config = dict(
    horizontal_flip=False,
    norm='layernorm',
    width=320,
)
Rows from block 6, named by matrix and row number. Each number is 500 + 40 x the weight over its row's rms, rounded and kept within 0 to 999. All counts start at 0. Numbers have three digits each. After the name is the row's rms in percent of the matrix's.
# q: attention query (model.blocks.6.attn.q.weight, 320x320), inputs 80-159
q.100 115:489464464482490556529429464504502536513486462499456525464469516465538504574545541505447421563487593511463532521489519542489495452513454510467527481410454504489491476447496548498486496411497454449552590458573463516476427520486549535477487480
q.101 089:520481509449531478450519445495471586497503470517502470451437444444485583472481450533551473564542558518552424514458479545444482527518463524493508496516486570499540469546442548438468535557519453474486503521478588466509426453484452574466462465
q.102 112:548477486429484463502519465510491443521516557532535540458529491534508504523475541526546554463548486524539493454488413469560487494415518539567497480525551477544551497523543462478567481533503480491497498485455487474548494478434422476452505487
q.103 102:437560527495475543492454436477560575439488473462512451539441496506533504468487560464457511536517519430538456543456531536458539503576462497447581573468465494507533479528434529517475525524541495512466570472545477522480524512549493487519522517
q.104 093:461470455543519490413508478477511535437523438449550522540477491447465480560526549471457532565560563430534514583486453469464484563471460497515498503451469532433484490466472578523511549422471494550476470539537482465542502490549507493464540510
q.105 086:523521556495541548504515530469551525509475478475496544574512523457460446523558529548455537473543462448462533480509476560477446443490536440522563528510544528449561556515505548476461478442437415433549465520524479519449456464475505542508486453
q.106 107:537429511450476495575497537456503422548445563523475483434567460498452437523420516540462479440539495489504502494496520481471450468511555522497483437527551483585503524483494410475551414543491557504494485494472467469490490548460447497526463544
q.107 098:479534564529518448514495423490562506451484487476497464470498542520465543475501476514507479488515518524529420537475502575481464539468533548424595559540486566489417454559512495473479537471590541439550504507541579514524537439536547496474544488
q.108 094:433512512448449509409519482478542552434563520477558542508467506544503494472464487478454518479493542464441409523444535487482551500497529483540552563532547527437526526546545475506523576514545549449549435526540590495431528438564573508577506478
q.109 107:495502563482455531480415548541515576425473526418521500495511497523553584471574545573524517587503542426478488588490565512428508454557468502503505442474477579498490436480499485453502552410461520444519534459537438469447444521518510521498472463
q.110 110:469507441450560490516555449460451440554463483575541514476495515545456435481466511490480513471498422568567457451508416535547518529444485500577494484529575516505464476505503488551498472551496510523484514458431531475506575451457458483502481535
q.111 096:552517542552484583550411450565522507452476470422538533508528537463495572567549466506512418497527490431501485455514488456495491531535424485431472536521428569482541482484499531527485536421507424539539515532487521516470553527476521479501479525
q.112 102:549482513538504503586558554513518451580511495535439562489534487449515499533460463541540539468484503515466496432488475454527519506507532428524466438487488488494555563491567431530513413560528512543453527427458474513499468517503435432461492457
q.113 096:447485559546443523536494456467485521420477481503466517551424467510492469545534524442493504536515484509459452524475550486466457451506478518425555459454494506456499491552473509485452535432556483530537475503550456452480478527557493507546437499
q.114 084:486582565499460433454544538459516508451445437543503465507505539538513446513536510553465484512468494476570429524436539497540525537511536490454449456498509566430486502453480487508522489458525473481531526482562454443527452502541534522536465554
q.115 106:532446545556439513464444521543564476494471538416492559507498528460532552493559467560513430553488570417514493554493522557455465441496440460444533544412455535492508505501526527512422509457537470505504483529549493487524490523572507568537513529
q.116 083:508535514514534496537446515469462515484443504438458496437499520566472421548481478506452501462426558526450537462495542496458470543518459420571527548560450456482571490427486490471556525448511508485426542541435418475502548543506445433474481499
q.117 083:529468556440426526464438566480423555539465484432533468474454522499560458503508437507562555456549458510556485440532542479471435506496414532425534564518433543504567473546502589532486474516494442473466470493477507510553483525555473470471476552
q.118 087:508518542535483464557522536481497422500537487492520476490544426466517430513503510541548527470450489504499543529515548474514546521424566504572492485500504546529452465467506462437542541513507485442490559490512474553468490538480530507461445468
q.119 091:529525555464543450404553451534523565481512465496529436494454548554536565444499517464442466546450567477542518567491481546544557525584454508479491505553536477536457488468501518475456474553503457544461459541566571529519436520495558547514472481
q.120 093:450542512550455497409530498447481601476551497437513458500495535563538540465525530432447439536501465483495462575449442528538539543504426477474479521535446469476519457446465474526463509447487527476561457581517464550469494483531478474526517501
q.121 093:437548492466520493484578469512451458566557530481442459475555538528534474495499561546451537513468421493493467470573460518473505509536552495523484532489594512487452550520531412509527528587492543516489522499482541461580531460417478440514524448
q.122 097:468468527475465500566472482545553511542426519517467528522534493493450460532462464559465521525525449568487506488543555533534522439524529514544468478463540497515521555509460492526540451486466550503475512463479517480514492484414423447493522536
q.123 088:450570561495453460489498496510528562472478536441538448480451509527567486526539483466514507527525466469454449496459520540464573454565459565511587476498508511415443443471482536568417546531512479525471515516578491528530470500564523543457545547
q.124 084:541570496502557548517523525562489562481494426454524484457477529512520523528548458492545448502464465507468503553490522504524465553523423533503547510488504505500531463467464577453505500471574476526545438500453566529464542478463541489499478459
q.125 093:471448510481546574520522465512484503585436505470451470523491419509519510486448554454563518480562536579471539502449502509469466443512482474478412515454503543563483565530568496444581457537426473519516495409447487508484512548458426540440487472
q.126 095:465505444534570452542548466457449508482487486518493455452485537458506407524464459516541495500501439508518481539578456501488523565446482470497416477602554440545535513532536458546590449600517500535527422534457504487462555544471487438533526488
q.127 088:474489458450507519534455520552545486479532544464460526526565460524509479497500482557505447502480579452497539506482569447432559420499523499550559536522412455442540456435513452471475564481429529539550524529513455543494479542521533532501528475
q.128 087:497441456565490447477539441477567511525439537499436533546460482477513556551442459520502538482428558496546527528504495566490533523460560539462529494451492455544493465508547488543434488510444465494495485422511532464479473502560562446454458447
q.129 094:524577450532535441514536433564495538525527461517478525497477522551513534531538551464581563525484491467435545437532536458461537507468496529434519472470445484476529479448421511508441506518506531526516503557497567528546505486561419530480529479
q.130 087:501494500573506493586571560440498564479441473457445481469543544434451488430508544464524478476484591487458473504491554516554500534534455481481451468472461434474585500462548503531539475436487561499554551480539510508542477509499577496570497451
q.131 136:473497506470455495466421485526516527411546460429489475522464496559484545495501452474516515507452513429435514568532519493506495514515481484442521517487455549450497449475451550457456593486525479460495544476524553485467491541547552527495484445
q.132 088:434511539481505494529526516496443531469466551438545434475508467574519444466545455557545530528513470504512499527544521413458468527502451554562506496498459536460428456544443531550520542500472480460505470554546458536557457486489475488468493530
q.133 091:435548523436490522480556553500445478481530443501555489512456543525523561478559466497443561563450457508509451467463543495472452474470416546466515538440506453505535435507477538439477577525449472542568465441522495497502508555560445532512495503
q.134 109:428515475458518538511504537442447479521484559511513481548534502520469447468512498491475576424485408584532537518525430437516470520530532442516452503550561441507520520540491436544580485524484507486475497462464514468515535496430508493461488560
q.135 107:510498541530550444543563526493510510514467485586491531495575480474444477446484564467464498496503456509481469456506469469541466475434551495535411532587497464528465538486488524514510442571502559560448513453513532488503569456464493481444532527
q.136 091:566454459501449449485508523549558440538473513489491506506549524446530490522475546507475511520518536498510509486501533484542476435428452524479559529533512509475425548502457528510516496467492460458480474512524495556544512431527443565506511459
q.137 088:508445521544478461553519509579533491555548470537494520557554508488443524497567561534513468491571452443559469486493511506494461509507511469475472548457484461511521484441568486448556441447536520473477438488476524502519463506506414573425476454
q.138 085:512550477513437539521490555485468573516547465426508557474522570495547479493544479551540470545449551494493518534556515507479479532528427534553535558494451563524493557544525500463507566467473516514467507520556518460440550502571500471443485514
q.139 100:462525509504464546508459481453553538469498517523520474499501470503459503455505441503432481578483559502503493542537591580481458490493490527442510473425497472483521470493478576507503466481524510448467537491521461468438454559526558531554456471
q.140 098:507546479548496479538480451457519464569533560473437554554569436533501473479539575494565529472500460581540494459443459505474506463463483501463451504566502420485503553501555454531535524518543532503468523484501511489574577522429466493421528531
q.141 092:522463521507462489476558439550472527499570543459498525470467468524504561454522520478537489545458545456430537587472455518466557537557454552512517452463511483482549446499506545538521554445517465431466494497525559442534431533510469478530519495
q.142 104:545527434501525488531514554520531474549470523518493480518593486513523508445504502507480575423505494546472494417466472448505495537418506476511451551574499442567494570462547483527508447493520509546516430563485505474553563443431428524442466521
q.143 109:502502463537489536543478507502447517569514555492521450448572510473530451468417551458527518447466441563547558539572456531534504450444557435555403465493489442499515460510556456529553451569513522499496519489390523464560555524494456478531544554
q.144 087:436504450547540463447562471494484531455550556463451441447506520530549473498508520481445550540444514551550466465552529510493455552507476538470552430520551524544515478450452478531458504537512572525451562539460562530500494465483539453526553529
q.145 101:497441522506443527511537507447574477425476549461526503489501525445478550537510561470476394567495570505502528581562562546510429537513529544522548452541522513516518472486461581533437496429505475507524514432536542475524516447545538535551456533
q.146 106:445506521539451501431536452556550577440521500482518495565442519573495527454573486500493476564518548495459434563519458535528505518492414525493530550459478501476523437533507494492441531429525483465493513501549562468464433498526481592510567452
q.147 085:451546463449562512478530554449544468569526460486457543569465481474463453523456550484545470418519489466547485469479557537503541485540573513492458490522475552529465472453559434520554519441432552477553488508502417531460571489489526517495458519
q.148 088:439518450525538515434564465455461450465471433510569475496489477487541467450579484484549546565556487509496480504532486458526507481507513530514496531428455504494485491455443572453525585479539524451439549447524546549487505451590466533449553553
q.149 098:484525449467560474579498527540498455521446550585464555542497465513532469495476557531513442425535490477560519451485482539459541466444596465476410466471478507548454545510545478476547401476428559471439495527477450490477553528400435506521534461
q.150 091:474518491530551520479432512480516486522489513472513516439495464508464466519423431484441506435574496465543538509488456490570544540449484543510441554529515551501503510544454432544572516507474537556546488459453523463450457509497483512541554513
q.151 088:440523443463480483511508543524462491483483539485540459483529498512442559446590455460491471452523507480420548461503485532513541477506536503536563583547455454448508511504469553554516533439567498505548451577476447557543549461583480570496529448
q.152 086:509524473460531484434442498527534511478555513505472545523506485526490487490561434497455538514495535424537442573504550508487525479539423541549498490504489469528464477514490516507471562547555506545501524450514494533472491494564498462472533480
q.153 088:542479574475482515481511477476527460504514438473555493489511565500433529542558491525565447479464554510467530476506485436462433442479455461489564521489554450477435485537480539496510478561453496448444487464483563554472464523522406531460557519
q.154 085:501549554533516524469502497520537545444470542553526528554506528477528553564573475570478509515488499462495511468542576472473475575532478511455532512527469453472567459486508471460535473544450453507465471479473417463455504458437499440502453571
q.155 095:571486584547521445448455478558485561445495486475460476540482508506465545553518485451521453503490525494537442539565524495456451440456509516474503495516465503518470485512444497507467545538546545466570441522520500521468463473519555492479546467
q.156 083:534518441458557536540459539521530512477519545541441519476526495463500528474466501511463560448545565453535501490467519548455480438488458518555467448489550522455537492490482501540468512478502475525480485531502554560489528436484544515451480445
q.157 091:460477463536473618495486554441586483529519468506455512475553421533520487453478503549517422557509509527543540538488499565484491559528515500532546501431515538521565542549567513470566500488405528453500567499485496532460428483506550536556544561
q.158 098:560420503498568498564509466494496514529492482574494497472506480480534441454509508468532496528524488596487574547541456464530526535504514523516397512476501541576461471455486420511590496532494571540445438500393472549512506524438476394525476493
q.159 086:559437545461472452538516539509560489448454439464485546505497429499436449542508468436459445556452558525501530540468489557467497425459493438461473481561464459526492449440487468543514474524467490491528504460538517521559556535544561500499482556
q.160 091:439450482573488523503487520428531522492486461544478525464568458532556462522456543558471570523528432584532562422431539526498477506530567497509470453542448456547543474453517439546481434495530498549438455448505453514473467442416500527423499527
q.161 093:565534488447544448516543547533458476451439553565459560421502450501525482405429555448570464570534454491562549567545543533457490444483488513518451504464547439519556530549456493451523498469478541483433498412497546452517507542541519449538467504
q.162 104:512517494573486505527533504514444476490542511557441494559526484553560474462517515542520514439510448557542499419464459469530459512490524441461521553503506533511535568515536480560552501533459536536533440517440469497518488486445451491433495502
q.163 118:453494539482469514497512508520444459561459493505459525502519501490463487529430461474532516426558489485527484452462485490454543483505509537583448430575508435553451534535505492523563457588486489483413457468431478454489506440492424510545473516
q.164 088:476452459497436512466448474516560444516431563449477501426556541450506466517561522466503542507533532532537486439437443469530526504500465456507439567476454475542455537530506488448544470496449464537448557531508474434510534494505556465566545484
q.165 098:550532525526467525483530465523478456556443550543438459446556470527543483494474444531444540523524538527574541477478499480548539486496535516512508487530555516571470455492444442554483529525523488456478464480420442498507449479467552484492463507
q.166 111:567522530523495458543464437493568564428526509458546491501471491514487502471563559494483444509455522464500525534539532548476485469505463504449565507470484542491522488536499483487484554484491465509560579430516541474439523505512594475491500463
q.167 106:575528473542511536472473507459541533417458459499456490530456457530506576525528489518459485549445586456445492554472568560543510504542505528413498534445425481497508468446529518441456541399538508436571585537512534503507454517577499499511436495
q.168 103:445503529423460546463447499473489584424478541463558488523461491556516495495496449543510503542461536421490452496546526446456479551504514510437566489484488546509485510479506563494420585543531446551544579502482562557440480488487548513529506523
q.169 101:504531525435453524433447488576558569517493469517539497523465536538480510455517531507480469487490476461506504523493529463519569492576524499493563524508485513439496429513520504474489493465532466522516528471528553490439454499583480548583469477
q.170 089:509467504496508486471566560547490470563471456549457489547474505440536459522466489440562506454570419462568503470566434426502508528481517476464506432577504548518517515473531475459535531533514536486483495547470504452473523542526503424558531515
q.171 125:509478459465505497552513536485479476555462515543507537509530454507453478499417447547498540430505417525540540469459477481540503524448520494561495491562524451541439486506488477500531484536500474551469471547437510487523513464407456438498479520
q.172 116:523494521454508530496472511483512516461551458470479473472479493480524558481490525492534417524432568464438432560502565547506527529520480520438543497442470511406520481525464554480428581526557466527496530465543555527463496474559505543509516553
q.173 095:516439517481561433509488502464455473510453456517491498547500547503488475456420563551481485517488495472478492515481490471538559520538557516543486455567577511472487494516558490540536517541544482481541493509451499485491526523494416508458544486
q.174 110:524522527545453464444495438534517547463511493485455471529457542538553501509558549488510460516470586417498533506562523540522523497563453467449550512427420539483517432546460511490437503414538513426525525435509494510515430485515520565497499519
q.175 097:491518456555462495466485468491508582482523470471518477466476556570501510474552494489432514589447525529502463485542562583513490470517461516473481548384529541495508465476470494511468510438484423526487496469479504555468458525560530486480519554
q.176 094:455423418526483567536497569430511443485481476565492484441469453444518478470443517486424490462486529538494581551559463517513472514526484467485470463504543468485536557468522474465504427514451496512441472471435539509455564529456470446482458594
q.177 106:490559501510493498459568492466489399572530458523503486509533505468525525506533440460537554477582414535525545446520521441464491480426541518465524488561528454541478516482508416518510429472530418516502424568489452513544488529434513442428509523
q.178 107:515480550467542459519495566544477485523533449579515553538540501486438489517476514482475485428546426513535486468526485423537494541471508491528476498506483462578481481552525502495584506520466577527453448462441512510557485443435439455545476484
q.179 082:516476475436522469464528565516504505564508489519485511569468554549509483512451483497542536511490492501426447530500544562442520534446425499485557440448568469492522459452447526528472549458514464554562533502434432465522496509533494461574557552
q.180 092:477537501491468453524549545535492473489518535557452583485478461469505461423438550514509568489527488552532465506545509427461488522526537516572452539479500486520548521484452545467507505584563565495509462433552504502463480432486432499439468440
q.181 094:486474449487470480537464516443495534417565442485510508537484486521573535549476516553435494533488480515452481567557524499467515538527454473438527506472457491456443443434491545471477530450462485502570578516460525501526476521560571483510430537
q.182 094:483429490407499513479526530583580550422482513437502493438483548513541489569520465569539501464466533515451474570495574475446508557520486502532523527399432539517445553429488458524499561446485520467522585545503471490448509572511554500509447524
q.183 095:501473493513509534502493472577482474419466507499557554536476552486447544504463537479473468533522572492518456481558552538529540520586507491472561422459516454479524502535445579490517547506565490464521483501543521453463490437580506473578543442
q.184 097:470547499538521433457587450473480483516560487529523517544476458491477494451509534450455518473555431569509496459527517470477469536466519441527477485495532504492466537525573522504581505546501509526498509500534575458503522423540439481483494476
q.185 098:514510556461505490515513510539553515451457501500563520525434492502487538510475532453524410457484477507485463508449532529445484488547460547417493552480536569427528437522432524536440491527548480437567557462552495429468468508491520488531492476
q.186 093:440517526472527509568527566475465540587475451523529505457466485485556515551445456567460485530572465556552532500480448480563501461506583475488523447545571540481485513509485403508494542503552455468549474464451448536462453537416461458546466456
q.187 090:543566586527482550502542556463496538484544457573450497533542516482437496447500545528577542471528466472479474493471515506486444535512524466577524449540447488507451455529543486537509479594522554458531530550448559536506471501474428484523537448
q.188 087:444439573517555547463479504443475469473494538427493533456525553537452502510485504556441493472489579492412484508533533439499516504563436546536552450479547531477483458498517582499513492462544548444482583524447475567477455522546527535554487513
q.189 100:442538492454563466532547452477529468491545474507537510512527517534453519525505525504458570470584426521507568498454510522571487532480522518482491499462504522537522505428544464499458431503512436521453477572472470498467562525524491472435442463
q.190 091:542466525522543507459442521464469498470518506515452422453560474543567552591509442540456455567542476547508470549478547514448470471510472446526521448497504510459472553458474465458521494400495471449572552531471431540550532515488529525526462492
q.191 085:465477558546481448440472467434502546476466457463535530507443493469554546509434460523448544551509505511556523481449506475447428451448480479470527522536538561518563515556535504527479527479536518560552506445445477545444443559513505521445480480
q.192 093:438521464568489446454465528509545530555494503465559515470558568463500511438520484439602485495496513490538533453494480496428496548538516481496451526540532527497499488475419446477547510499498505488528474506453484481446432554421489420529511461
q.193 089:475513487566460489496546460500440497466488521464472471447522451521444485518509452480576467542539528502449553428483485534507561526466556517517464477579491472455539471491475512443491496503447485509482453513523475556531497502539474572453560537
q.194 084:520446518504553501485563456520505555551496562494532542442462438448559486483459539481474465476577440488477486450485495447459500486523560522430558466557534510524503525462470531499550526550570503526563554563530471544465470479549450531533471542
q.195 095:415535519547557549483542558515487485497519488545540553539466532549460415482539456525572540515515428463436554451461499479474532536550491491490488532581537554539476505530463435527475491567482464537496473448496538481486474533531507537561593493
q.196 096:506447458475532472497503500465559561494562486451440495501474467466463576512476503540468537507549606531491491478554559586525409490436472506475539471482463486465543558424492557535478524431429507434511508484531487444503549565463486461487487555
q.197 138:508523535487503465457484453515550571408457462490497517480436556514505531463543487436564453544511505431473437577517522461443523532569439486491568467451458544450519481538525541476435552437504516505522493502590476461487460534599565575529523514
q.198 101:542404461492532526536540463462461495512533503499491565494535478453533527513564514550467440510538583440520559480500481485547508457520499487461526501449492542472535484426506548502541468454441545424528508540480423549503526500523502481448402440
q.199 108:598431433497512504582475471487497549492500549467412533443524484511508492507469509536475476539546576450483552488563520538552454434473560473444547533432474467532518566503485527559449515506510451465500520521489405494507506499499510460436381510
q.200 109:508448485464479475521467557535469515538528475494466478466542443492459482508511476489461566479498531504571565499444479546480445491501555436548470472494495483497470551502561513509492431511502536469454556546496450480523551471462543477439417540
q.201 112:529438428508530458553543478493503427592513560510457489530542484441521451532443518523455560457572529583509544480526537529567543522440593500538440472523519455582546546473502464521520424521521515530458460461434520522520547486454443508485460543
q.202 117:475514562491429465507481485488514553496473471455553527535410547513547581542552529482527489569471578467501490563469489502502514492521479531428566522443446503436491497534450533447507523422512530493498536502537482489433452539545522590490536447
q.203 105:559429527470461543547469459472517502495499556450499526505425470471527501481535563483475473500499506450457537514501541554498509501460531452452504484391449499431554470471486566534467548497462490530483504502474488490460460479473542474507425557
q.204 105:452568522506488462487454558496467532478455458470520523484520525503516423445535533519582472467501500559531515508437422426454544518515495498514498502507493470545416456516520436459558521596466539480471441510473583515491554462502503540548525528
q.205 098:533430439519505536502478561487530483548508472512391554501553494436465461498431499551423437466480513546587464549541478578496430530424501450513542536486543446560468527469500493509551495441509534466526462544451495530526550540504550457459457489
q.206 101:454599495494534476417520532520462491481478478468514480475568592539513495496485460443624539535484502486486524458446481422503478495523520542526510515549509458497433492521412461447556506561488475537511513485499504566540520465466501476500615525
q.207 116:492518457472488459477537546471526469513486538552493511484520442493538428490433514496444551519560455546539548499449468546486525476459538471527405501492512531509504501456493435541568439568480553523468443512482470543523508534443500416491519481
q.208 090:417503542512424554523471470509525533477519464438541451573435510557550482541576441499462437562499512537438514543481442450425454459551525487543546509478450579463521430464505513462507481475494547460530481554511500518449548519491540549531524536
q.209 088:472440464452490475474484533529460525550482455458476493478535525472512438541530544517476458483568434544501474520500438437492480462497500523492511541455504501534523467516537417506569489522520496504495473485528544563511514530437523524472459463
q.210 110:521432507473535509488504535512457449573461494550443516470522449431526465476486480565494561457493475563531481434507525534556567453503579448549489522529551450550498536457558507496538484551475533508466481507491500552553501485477429418504517533
q.211 088:484435553467486489453473463489478420587538518552459449463594532513496417488441454548456488489514461521484499487447473438482558515485470527534528513540493540471490540500511527508470421531548494481510525475487534559501489467421483478552544493
q.212 104:560509508519544512463520471535426403517538499545473519461547449511497503448472518519522490436547478596504510477483464546547508458421490500584485501581523550491544480552474491458600404567461478556509434498465484511530569469408461509534539459
q.213 105:509545498499476495530457453532471592489444549524525481524454474540476518477535566529505410529523596448517518547551549478524457522555469539412504480443511489442543541528460513495424537417456518554549491521587532460463475515609526553456489551
q.214 125:438548575483500488450478515514518547436501485474483507489433558512457583533568542530542504576441509408450488597513500471516462504576493471436583470505510535478506456491461554439470583419528485518530535485563473451449414486546564521511531493
q.215 095:527492536464495498411512447508494506523466451467597533460449531471516465502573494435487495576515544481519467531520560543523472472489470556497569456532454469418503445545467569438503584498455522555489508555494533474494489529477473519560531538
q.216 130:476526532533488518446502472485570575418528486492490477455424497467489534512540510518535499589499548485489477596537500551468494527575494478418525459483491508448526492472462569457490526463524473481547557463544488484503498487553578549525492528
q.217 101:447456476515468456446529477535492563418488488433531492474416517530536516463578504463457431507522476515476510493453529514464481455561445520440537503524516550488510519511510492522528590473546465546515501470523520490543484487523478495473500443
q.218 110:547449438502556530507480487543521492582466484527539517460542460524441462503424539502509530431495434505546489492453457505570545508498551522525437519540514522571481536536452404474540500528469516468428473461406539503570574530409478474511574495
q.219 106:505514482522439539453556447551492496486544511485471527486433464528505478545582466530455499474510534499452476486541463548515501552525461538478559484424489517497535483460507571532444538435512494443478489502603458462527559477541457486537508464
q.220 116:515536482477496515566553500509473473564535540587535483534555447482473418500436535518446520443520434592512479438490460459550551489455495523517433517573473447546487511459486487495581477554446504471418457472424479470485495498425444425512458550
q.221 093:407547482567512542474501564448553529460467466461514471535492519583461437511555505515484501568441513538440513471464461448416489513553497478522441447553442534446514444541413457504523537492545470555485442486442528473486459484486541489518493476
q.222 090:508580460437498444499485512552467463542464437524528539517497508495552524464442531510548564511443477521488559522522523502502469579488496519460473465580493463485436518522475478494526551555472538500429468573478557504551572511486511567499526543
q.223 098:400577462459513539510494519459532533494444480456552531472528547487449508457513514503569541477438475508496541490524479478495555485534457547498513501592559523467472530563417473500456513572485492521524454490478519563525478462545408536515548542
q.224 107:488456461550542549498531489480513516535523476577507533456559541475502414507416510506486496432498498493508485488454523431482520488515515509510500476494512523532527501495487429557595475527544539545474472489488514548473469474424445423536474455
q.225 091:526452443511460537475522542463465474490451450471522561451532515516492448543416463461487533494507494537508488513554507504549545556427552454503532525503572535474473510475542523497537458521448447450509439444440524511502541537531513453520479479
q.226 092:538505515435455508500486478570565543537468497518562409478496545451499519510529540545514499543462576557448519457494470557542522430544517539503467448456491549466462438481411484509444507462485468488492565518462502459507416488531519463503470452
q.227 100:471490519513532491576561554508454462539433518472473519522570441541458479503517447493516507489499508533510511392461469432564491507522474499559438518502565468566549586508474496494577425529492516527422495548456536511485551463502460484452477505
q.228 108:499547527440435543519499438496494544462522534521463418507427525512452517456537502498479480588462530487483505514508519534499470522574470447480516426458461558427542489546470570454414505504502478468525518498528548484473522481498509491488490435
q.229 099:537552463549546416435535430471524479431505503484536569519427475468566459458511573456469540498472550539430424519555501471465571484521475473454527516466445506496525445522473477566459490476534473434441513485585570526498498531473482529492453437
q.230 105:453535542492502559474509517485478534489467486479514496525508477534549492559535513479462470538504528511509467528476532549452505533577451517425534539512509496466462437563493541429465518423479453555486549453524500474510441537565544502565498531
q.231 110:491545526474507511519519537525549531463523533514553508489411558455456500513583464488460490509501549473465511523494514577492514499575439500513581490419493506520499514514482582438419550454437514481499545529543543529423481538532514554522508509
q.232 089:513501517521545487550437506500517541456462455523565410437488546431531468486548457493471532593475546534494459553491449508430486537485517478518469509527437534548487435478468489523528546540511430532515576501449445506541415513479484571500470495
q.233 094:437489434462493513474504461478452491481453503548471520444489517560453435487556439485497438556493524535494591499522470562445428523519439517498522495482539509501500478497541453506512495509481552453492486525506461438507441521494471515443520563
q.234 098:472517469505504444484528446525482509450546505438487538530496545530563534488533489460477472488485566446438478529538503534477517520488476569433606599453464500522496429479513549523476543419505446491557519491571436512489509471532575532520430486
q.235 106:521477568488514495521470471526561494494473555523547509471410545469458493516537458515480426532501570424444505597483494529480450498497434487482590465501503522426555460547551560440447550465504444452511567483511532536530527518537565488561481471
q.236 099:475479535534523505492548537531485415592477474524458507485500532522523480448471498502486545490532455577527511479451480501512527537427525522550478538493575496538483516562459434487502454574542533557464429484450539522567508469410405459438479534
q.237 091:443470513452534581462431514501569463523534480553452412445480509536474461475521519490450521573481511499483455546496541523462536542568527505555472474422470543514574528457515479501542548454512531555510496434448460526469419581512505557484471533
q.238 111:559543462495560471491556516460438483543546456529516525524486472546476455522442485528482544424501442576508549496473467515501471529485537545531496540492503525514441497444556465576491435508522461466485477561476494555540512486411442484512498460
q.239 101:471513500525463558540493529485500476512483563509510458547532501471510422472452443495503548468482494558533598441470523496526509458475485419539429489483493452524564529486469460472525508572510461515518466490462464547487481474493421503496558494
q.240 086:529519571494481436514504511543437475515525498454533501507482442442487554462469478480521500445518474532504449473525477545444546529473460486552438537518562544509466505460474473514479547511575520563534407487480483535546504442482518502453461518
q.241 088:536454558479510478565526476531575508482417488518498512513571463537428524563468470502460523518453517451584480505466566560463450466447454478553452448548464475566538481520530552493448479514454490533437485519550434526561438562505526445480533548
q.242 085:500516493488521509545485502528495509475490495546457447432518498459436567481443533553518442468502496532532526565473595522489418491527494520552506425498502555561495561490466545430527505474488470464479490538475442497445502477514475445454543528
q.243 093:477475487531565547504549569543480488491461471510504497490468437473517488505469510511466539458559449568530470490544496534551451516434484545494521458455469563504559480505535455490548483566558462458460495519490509543474541571405538472489548520
q.244 092:513443520518486563469500576505443432509472519477490431478591464531519504536468477528539528474477496513458552458507472445456507513506474529500495485479451555503544555474443450542521480563483466560533456500437489558555481537479468476471529537
q.245 095:441520497519440516425440487482504525526543509416485575517434475579468535507570492432451449538446526461461481471503496488560479520446463466484585494520464517410439459543524571486531508488557434524468457531562492469461496466590538504519459526
q.246 092:513478451497516446430545518449503457469579517507543531467446513529494484505473548491542445529523483447510463508534494503490471513502524564467578534445527481434417458429565555469555586444559550503543536571551453570496456418484497461468536531
q.247 085:528468505550558433504544461517496575483451446528536566576464511519471524552467477437514467442521474513491405557548560552538522481484463495524561586517505443470532423507493478490529496546503471507572439565470462467488438480538464530490499541
q.248 094:518488461455527493452507523503511531467539473514469570544459563546545477548490551453472528538454545471401536515517529496483482573454528532413566497453472507488419540538464552507501543441552488461441524484496539487548546513598461580473437526
q.249 084:523481448550513495559442512471479537500568484512529548450433501533474486471510541525442486520478547421505491552511565557576543537514502523446577556452507475515479526474499578437468503514488477454564461546526549536510439474455484544497479539
q.250 101:512487530470564518545493491554464457556525578523454512510502492497491522444496501530489524506487491571482497424549497498457470467495504528493436447475570459522479502516536461530571410552526460474512533499402458465527534513472472440448524531
q.251 098:519519492473457528515467492491555569403483513412503541460438487507553582460518495441542523535491538491496424476443488496450499485497479518499513563429450523482489423458510584529428512518558444474489470486533469565425527510518486519520557469
q.252 101:501513442501490483547532571561496475556459536590520478534503451477449462474432534461500446526497430535509598508462504492468525470447547526568450520478461469495478589473467529472492496500419571508452483437489483484544500464407519500452521489
q.253 098:493531477471525533528522553498490503511554453490537477479536428520533473454430558432532475450521502512498563473488498468530496538447523439520452467496552477545544562467490480463469449578567508532500506458491441489479525539464522476502527472
q.254 095:531466523573488516440539529516488505469480483473506564435551457556547494475449447539508582437477515505466476521457509517469464495509483448514518500501480477516506502450518500562555514554512557527531485538428512474451542555436477550538495464
q.255 108:527480481533558429496553509458466495565517549472456476516470532544459445440464504503458585469499438522572529438517434493538541480449502501539429479542582463543469503529547448554512503552474461465528508506447497498511509530412479417517479525
q.256 091:526494485525493587541524449463561481551516482450495507449504539560517475560515541566429487488495538492519461472447497514518477537514471526529459517470465452523480461476519443519531456504435510463476573454533472486468440478444511552517546469
q.257 096:465500488541482555469490448473516472591448542544471521512568471511434549566514480538415570463554531525489483460491527519523491537460542499488423549493501467463526566433593456540530523553440467556482430569468500525495486565457517451515461521
q.258 090:528549500549508553495468511483439510529515495518553451490561535496503446503496454571495524455459538446427514435516444552509546456558478472499494540515471473472451499491527534512492537449539537463491538539441462505516520525523510455473495501
q.259 084:471502553444454474547472434485507503507425562502560457537454482563509518503568478518516550544541512438537483493485523524528462522463522544487553464512476492420522479442493525472493576504492443492529462560526562444495481517463562456539460532
q.260 080:552505536501497535562566556557570512519437510525459445553568447468555439463439467508435508480437472558542549525442544569490532470467511498550551457455542453548524559490479530530519537522569471487448491548483560478531498480443451550480510505